Rows from block 7 of a small segmentation model, named by matrix and row number. Rows with one number belong to one channel. Each number is 128 + 24 x the weight over its row's rms, rounded and kept within 0 to 255. All counts start at 0. Numbers have three digits each.
After each channel's rows are labels from the 100 images, of 14848, where the channel reaches its highest value: "top examples" is what is common among them; "peak at" is the part of the image that holds the peak. Only what is clearly more common there than usual is listed. The data: dashed paths with two dots that lie on the same path or on different ones.
# convs0: first 3x3 conv (model.mid.2.convs.0.weight, 96x96x3x3, each kernel summed), inputs 0-95
# convs1: second 3x3 conv (model.mid.2.convs.1.weight, 96x96x3x3, transposed, each kernel summed), outputs 0-95

convs0.18:179118087145159151113135165107136195154100142123120104133125134142154154141121188143110149137106160135104133074142150120149123146116167118162122137134107142119116079108162158111109113156136152143129115144162134144116107112132143127169112177097135163169134133127140118120159169143107097121
convs1.18:134167125151123125159153079156134134140155169120116112142141141099154160113143126142128113146116156112168126092144103133118139108085114179108115158078144167125135122122160120092155119155101096152143138120078166111133139143127171060114117122106133137096137139113121138133139108164163096152
top examples: many distractors; long paths
peak at: middle right; bottom right

convs0.60:132134110098076096158130137151139112165107148178172095117116112150157128109137145121115131118091116129129095108158134136150087100098178105116118121149096147121097140132131129132096166128129109129088120087110119115137142092131114156151166111149038143139123130139139121089149125116148120117
convs1.60:123129172149132091130143124102161147143121143100101146148151126139168121087136094136153100114127150147164150110137150146122150116128109151122088160100165138136136102156133128122198114139133162085135141121104170131115152161148151110080112132126131171096121122111129128140101136139156069176
top examples: long paths
peak at: middle right; bottom right

convs0.21:127136168110137154109124114118095090152147146118125114153123124119140105098123122096076125142111150094103136182128139216173128107138160170149129150135128120099152119093167187122135118174113152152148104117125130108128115150136137121129099140133157104124118081129150111145128112150127144095
convs1.21:101128114133112141121124091127131106119142114126127143067100085143098150133132135145163109097123146144128145155100130146104123147123148112079137131132106118168156128155129104152111138131099178164127112127154156215151138110143119142143114108159076131149162169100111156121127146169146149148
top examples: long paths; many distractors
peak at: middle right

convs0.9:116127142125126182107141141130118128089161126119154171107134142139160120094148104142097133160143153126142097149065109167128154118128122161130131140101167141103135112154167176166133116143127126114164149114136107166134160173157157141105113123152182096094119104149126105134140142161145107115
convs1.9:099154107095154155131123172077140138120118109126119157117107100137077131125122167127153119108135090145127093173160120169087119125136165089105150115145081111140129156111110136112107156125144147149114118153149159153129113083118073143113145132109091125159128148124127192108124116117114136131
top examples: many distractors; long paths
peak at: middle right

convs0.51:169123114138081149147131149145153137156148085108106118187122152116152144136083126098128129105126160148135159105174148169095163106116120126158143124148096120091119147112119160093135145167094102176132133130104123091149117104097145166133121155122108152162149123141123091153114125095141132135
convs1.51:098155146166157132093150116135115130148117174159083126098118145127158185092118157101124123102119179120172134118137137102147145121115104130143141149086160126125101062143141071153153127124142126087120131099161115108142154145141151122105101139099146117115093123151105152124133114151150137117
top examples: many distractors
peak at: bottom left; middle left

convs0.74:126105131139135118197137110153143144121107158142144116119143140081138139137124106175124057138105148136128140090065142142106134116127132098154102158110158082166138071144132140171110121144153120119115167076157121150161151137149120131120110114126123147126131100130129162134098131132150139144
convs1.74:137139115133144139051122128121144132156135096131125128146134123130137122153157155076105157154114058118146127155141101120133124137157112144126157156139098182091170162097125148100125147133108100175118109154127150125103136129154152115153159112129179102140120154132135084122162119093118136115
top examples: long paths
peak at: top right; top centre

convs0.12:142122093122088122107151130113121136113118109095106142157106172137111103136082142125096139151092125112107138120196114112142172112098137151135157126154092133120107118092158139120108135196133130133159147114135078126141125105064147121109135139070123128142131136131150103128151102119163097130
convs1.12:106133143188128119091127127114117099144125182137135081085140119157115168109121186092146158119138123117137175123075107103093145129146137127165144150122151101138104104165118076132104136136131122104134112106150120115121161121133148155143121096145119128139120140133098183104168134099132113124
top examples: many distractors
peak at: bottom left; middle left

convs0.29:127139131146097160118127147142126102159142132138086183132122166106117135139110132124116127111139108169137119207149127106106115103118076152124132128129087135125121186113130145182140133129160115128121128134118109148093114089131124155152169153153142105143114118128176106152142174139082156122
convs1.29:097075093128127102131118138122109126112115122156145150119115111101169157101119084149118094117147193152120113133128179127155115106146135129139064071093145114187115153142150125149100133138136158090138143155128096147139127119142116148109130145123141144133132126130102130168109150097116168146
top examples: many distractors; long paths
peak at: middle right; centre

convs0.47:101136095138103071135122086065097108120130154108123105147132117149109128127095085151135146113117141133111083132121130107106119109108088143111096136135138131135111120087128136126174159137097174078078127115158174134096092151108108144135129110090147132115113114130140158109135087156142124128
convs1.47:128107131111133121133143144131091150143127103163169115158143146113166128140157177110121111180128121170139124131070092109120128137108164132144086141134157164164107119130097126124123113126118078158143079158103145154096154092147157131110161127155145178129076140134147113123126126130104128113
top examples: many distractors
peak at: centre

convs0.78:198097109131172125125150132140126160151143128157126125098113156156093111132101169172116095174103152169146146136086157104129138113126153098155110121144117085116130084136140132120147158142122135137153099100146147137133167136143143088071103127143108166122143106113125126138113149138165128115
convs1.78:115153108120129184116086088118126107123127167078105129163152082127156128078144115127081136117149142092145166141133138122147144143077097143147119142126122182105150126137129122129105113119141090179141120132120116138105120129148139129158147118093097108149123173120133086127144125092109145088
top examples: long paths
peak at: top left

convs0.81:090106131127190123145149143143190135115122157120099102113115112136124119108137126150109145138162197133134131139138101162173111133088154089162151144124148118086148109144106113106169101137136100135136101147150145141167145120135128114143100127122091135175134121099152101143102157119175128126
convs1.81:125173106119127167155106131062145123137158120148126123153103087114118105134117092108143118114134092111147113119149139161136134151151174173100129162098114149113186147142111181117154109110132144141144105101104135141112098157138158110173140142157107147109135172120139130118156110138111172134
top examples: long paths
peak at: top centre; top right

convs0.56:135167124100161104138122157126161120091120128170171162114103129168102147101146100119165101156126103120148140140072134124137142116165141126118109119105146101103116160150108110145159109103113107089145161121133168173132118133138153126081112163135106173112155114154122134154095108167123144149
convs1.56:149096130108103129124132130135123091155119089125134135130153116095158094106154119166126155131150123138142121131119102123140107113125120142146111092130154112167182161062078179142128139117151132118120091115120111124101120119114118189157149133152133073124155117131125114117099150094103102071
top examples: long paths
peak at: top left

convs0.86:138106165133105145121127134150136103138126148134144153124143148088138114125163112120128144153123137127142148191145169159171150136104142141121148157150127115109151139123190233103129140151115144155156140131151110103115168124135114125097140118165119107130158124142112102111151142146145131079
convs1.86:122140144158124147144108131110097128091121148144104143109128075165122139091110135146131096100148155144160154152106147166100162153107137135121132103156171122143145099166147116131138109139121157153132143119153149143094107117139142120105101132148071172108137151064159141127099165148176146149
top examples: long paths; many distractors
peak at: bottom centre

convs0.82:115125154137158175115101112118116119116123126147107140127104115127125144129146119142096121130107144132126145187120144190160118131129130155143167156137116105140141126124164207161118137160125150131141122123157111142118121144135106131081091129092203115121120090139155099125148137186144100111
convs1.82:121117126123129137135138112134125115094141133128154134101089116142084133126138173135153127131135142129136113135097103129077132128122157115105124103122111131158127135142144095117115105131085165192102111155132169192140159075123100143144138122160069154155147171112103173140114145165123153157
top examples: long paths; many distractors
peak at: centre

convs0.24:088132145160168166111166145152135120116122108143125172144145110166144135123103138125120142114136117144160124168137099152125120118154082166107151154091112163138124179113144120138105127098140166121143123163080146164116104117162131168154128097113158113104137115148170089157176130138110132137
convs1.24:098099123124124096171131152103151104088098158116139146071121154129133138136133098130158092119125151145114096106122133142119112107175162108117118100113157093193102097149118139162123113159158142085110127140166125128115150125144109138087142117166082146125103111136135179118117102150133148126
top examples: many distractors; long paths
peak at: middle right; centre

convs0.84:118137131123109123097131146125139106132132094139164177133119151164123125130170131112138123130120120171134156174152143087134128141148108091165130155118105131084143140157097138122137168140117129136102137149139121132129120099186189109107178208111100103111097103141151124117118130141147129158
convs1.84:144104110118101135134136153130091122108101141160124134140099114134174157105144102119118106123122163105104124144110154112127131094101130146127079123120166083179136107104117120170141109137144150117135130123099085160153126126108134173159114102144092170135160103118104065149079093109122104120
top examples: long paths
peak at: middle left

convs0.34:133131133106091123160079119116101118085130151095094129148143118130118135116091138125133110130141140115110108148148127153127164115106125140070057107148104121142081128076127122125113120149109122092132145087120124103076096123065116153135101099114126110103164131105092107132120123116102099120
convs1.34:126134146161122136113134163118081147117153147148097140105142110159091121089098167128162149109121108163143159109099156129128142128120115089148136112136169111111119130149115079130148144114124099103109147188163121112132152119149148139096103140099166140154071086140142168117145145082139131131
top examples: many distractors
peak at: centre; bottom centre

convs0.71:105165135127171149117127098142106127122117096175137148122136133136094121139130140154145153128091105121169110152132123161155120133148165172086178139151119133160115124115160145143143105193111169093144141118153130173104141150112172136110126172131138100130138123174153116105166108146133127147
convs1.71:127084151127095107138148101097098153117103102105174125143114183115108116138147136106127140149135163114103147108142068141096119083113110129124102065103124103152094126142159133073143096155113135134126100134118163106136168117122100140112095122141100161116162115149130146106122124122134096114
top examples: many distractors; long paths
peak at: bottom left; middle left

convs0.27:143155172138137197101104149094139123130157129107137134137116132129173147119144101128101150150113161101112145145118137182149175127158147172135144163120148140140142133134182172158156140152111160117163121131129131148118116145125135110143112111132191099140100100147116073149126124138137143109
convs1.27:087124128124139158120130142121121145092102142097130157084114127161062157136169140149159109095132122138141104149127105147073128112126139117131152091110103112163118115132118124132092149127118162181126116129135146156132130094135093138116110147143066117171155142150133186105126118148116157153
top examples: long paths; many distractors
peak at: bottom right

convs0.46:131174106128138139149132132100185154118117147141142132103132148185117160109133092132155102163074120129116105150146154114101123136140118144072106134105101142096110119124129140152128135145130130068144140096141157146134126107087151064077140137111121164096150118140153134110159107137144137137
convs1.46:141100157140107111104143131118066088116145115179153126135166124127145115120132154115099167146105120118100125114079120128104093095112110132138092075109169109158156099123102143126132077113125111111113089168103133148138170123124110166169143109131114128160110125142093137118112126099126134095
top examples: long paths
peak at: bottom left

convs0.14:113112142113093122143117122141093141143114129122109153112127092115149132152128128106148115089094119120110143158166114131188132146166137152164116105141092162212078167127118137114120127154085168130106121141126122127108120111140116168115171143121126129143125114172141156129155137168089101120
convs1.14:134128120109131091108176113115133171125137130090154118114128192133145148138141099133121115145114148157109123127113098135097134100131104154094121125124056114132109153161150129129130129150129188113159133158136138133131165095111142111084117128147104121124168080148083125143112129156122109188
top examples: long paths; many distractors
peak at: centre

convs0.87:088139139109172168127110164113185151142151122140126145135138157132144139130143136160099127095138152113133077185113122168172135105122118128177126093141116125097133146093159155140115147112123099098140136143101120078108116142112117110113146108123087122132119160117099112149107149140152155072
convs1.87:123112112117126120162139104144126108067126125107110145145119115151141122111125078137130109117153151141131128133123163165088166102148144110108148096108161146133147156150131156144110129140145144148141106095157150171122117103126120088110130164150049122131152084123175118128112107123147186159
top examples: long paths
peak at: middle right

convs0.16:152125098122125152114110154142136110088112116142119156156122141083125143093119110105102136101113112120101104115140118110099143125118084168074126125171131108122094112091127149102153104146112112060095155126136130155084121138149153112164095129102147100090148111103143127132130075131124093092
convs1.16:121143108174102135125144124119068154124157142109172148108142124174112127159099156181142167142145123101119101124104126149080152135083104148126112114127094155146120127131129104135113114138128129140098142169136150137136134122117129097101133098115140138150102101166158179171151105174159123157
top examples: many distractors
peak at: bottom centre; centre

convs0.3:092163097121193099142151139116108122117105131143130130115126133145070133129102108114164130172115106165144108152149162151116125118177153121124122144128121118108106114152103127166126176108113151132126153123130181121131121117120168074093129146134107148075143151131156135155159117144152170140
convs1.3:149095152143130124119114114131142111137105119149145102161140126121171125096133127099116142120155136121082141163106092118121105141083124115150098105116132113160139114119075138121156090127123112105110108114098102132110150114104106213165134084127107157131131095136120109105098132075104087096
top examples: long paths
peak at: bottom left; middle left

convs0.35:133096125111121072152120119158170086177128133111117114120155121137155132159135133103153112096117137123114128140117097072164107083128136122152102114116133141159099200152130146123103129119112135114108113139108104126133108105142149183160185130152079132117119144145115106125151127095147142098
convs1.35:149154126120127100106141123114115156155135128106120180122120155159144167113126078124141082128091158195113097159157127156132110102115098173117118109143095158131135119131147154129157162161118178134139137107121162138135097147140146092071128130111140129128130109122137072117094131132113121152
top examples: long paths
peak at: middle right

convs0.92:133135151122158178114083114112156140128153127135143162154124140134151137132163101133102141127127153129134126182117147186137152115155116165142183152127109118139133113135156163165152123136123182118145149103131103153116140144119114125103097139107190103136116110161101095130151135190151155132
convs1.92:097115106125136155123144114115109155085124115114134161118121121125121150122145130143132118106141129133125094159127126161093114095101112105130132058112091120155135131128130132121089134148105118208121117143132148166153128085119080119131095149164063136165159133135136164132096156129101164131
top examples: long paths; many distractors
peak at: centre

convs0.36:127100071118094072159124110133140073133121119119137180144126150092155091110117128109142148101127144162103113138145162094132111085072132131133131119138106121130108146105148107141120095106113090144150099133117123129107149135098129128115197090126081084140131153136134121116131130109130135097
convs1.36:102137124110167146065140117104105140088104136123103145116149121155145161095108137092122109131100142145130117105111160156147109138120112149136104122103106146154115119182144113145151145165115166100117135156145126136146064117174142107119093122140148122113141097121125061133124151148123185137
top examples: many distractors
peak at: centre; bottom centre

convs0.6:178104120143105127136110149138145088129113126101102089134126123094144119119103128113141071152129128119092179119129139129166128100125124111159114114169152101130083129134081141109137103137122113138173120143122159079125104103071125103140136075129069147155102155130163134119128123130143151123
convs1.6:109138168146143145053072119113101131145117138092121111102140102147119138118149122130140162106099117145138168151118135117126143143152125187141152153113099125145148099146149086125106153121132164116097099078137110135125131123162184157109101135094178098118156128126108110112126144124110138109
top examples: long paths
peak at: bottom left

convs0.13:152140093129140088149142151160151147124131129137096151112110163149116137140115169149133100167123129140109168108148117106140119099167160133104111142160122125100096114155110189144139158138111131138154134115167120123115104064088152092087126176090124144147125132136179125138133124127159159116
convs1.13:147100139142094139121117086114076138138112109128136124146149114115167165067150143132102146108142153095127131148089121102112123131062116140140147148086127128123130113140141109126099106127142111140122107116117105136127170130129137189159117089122123095108146118134057115150138111096121072137
top examples: many distractors
peak at: middle left; bottom left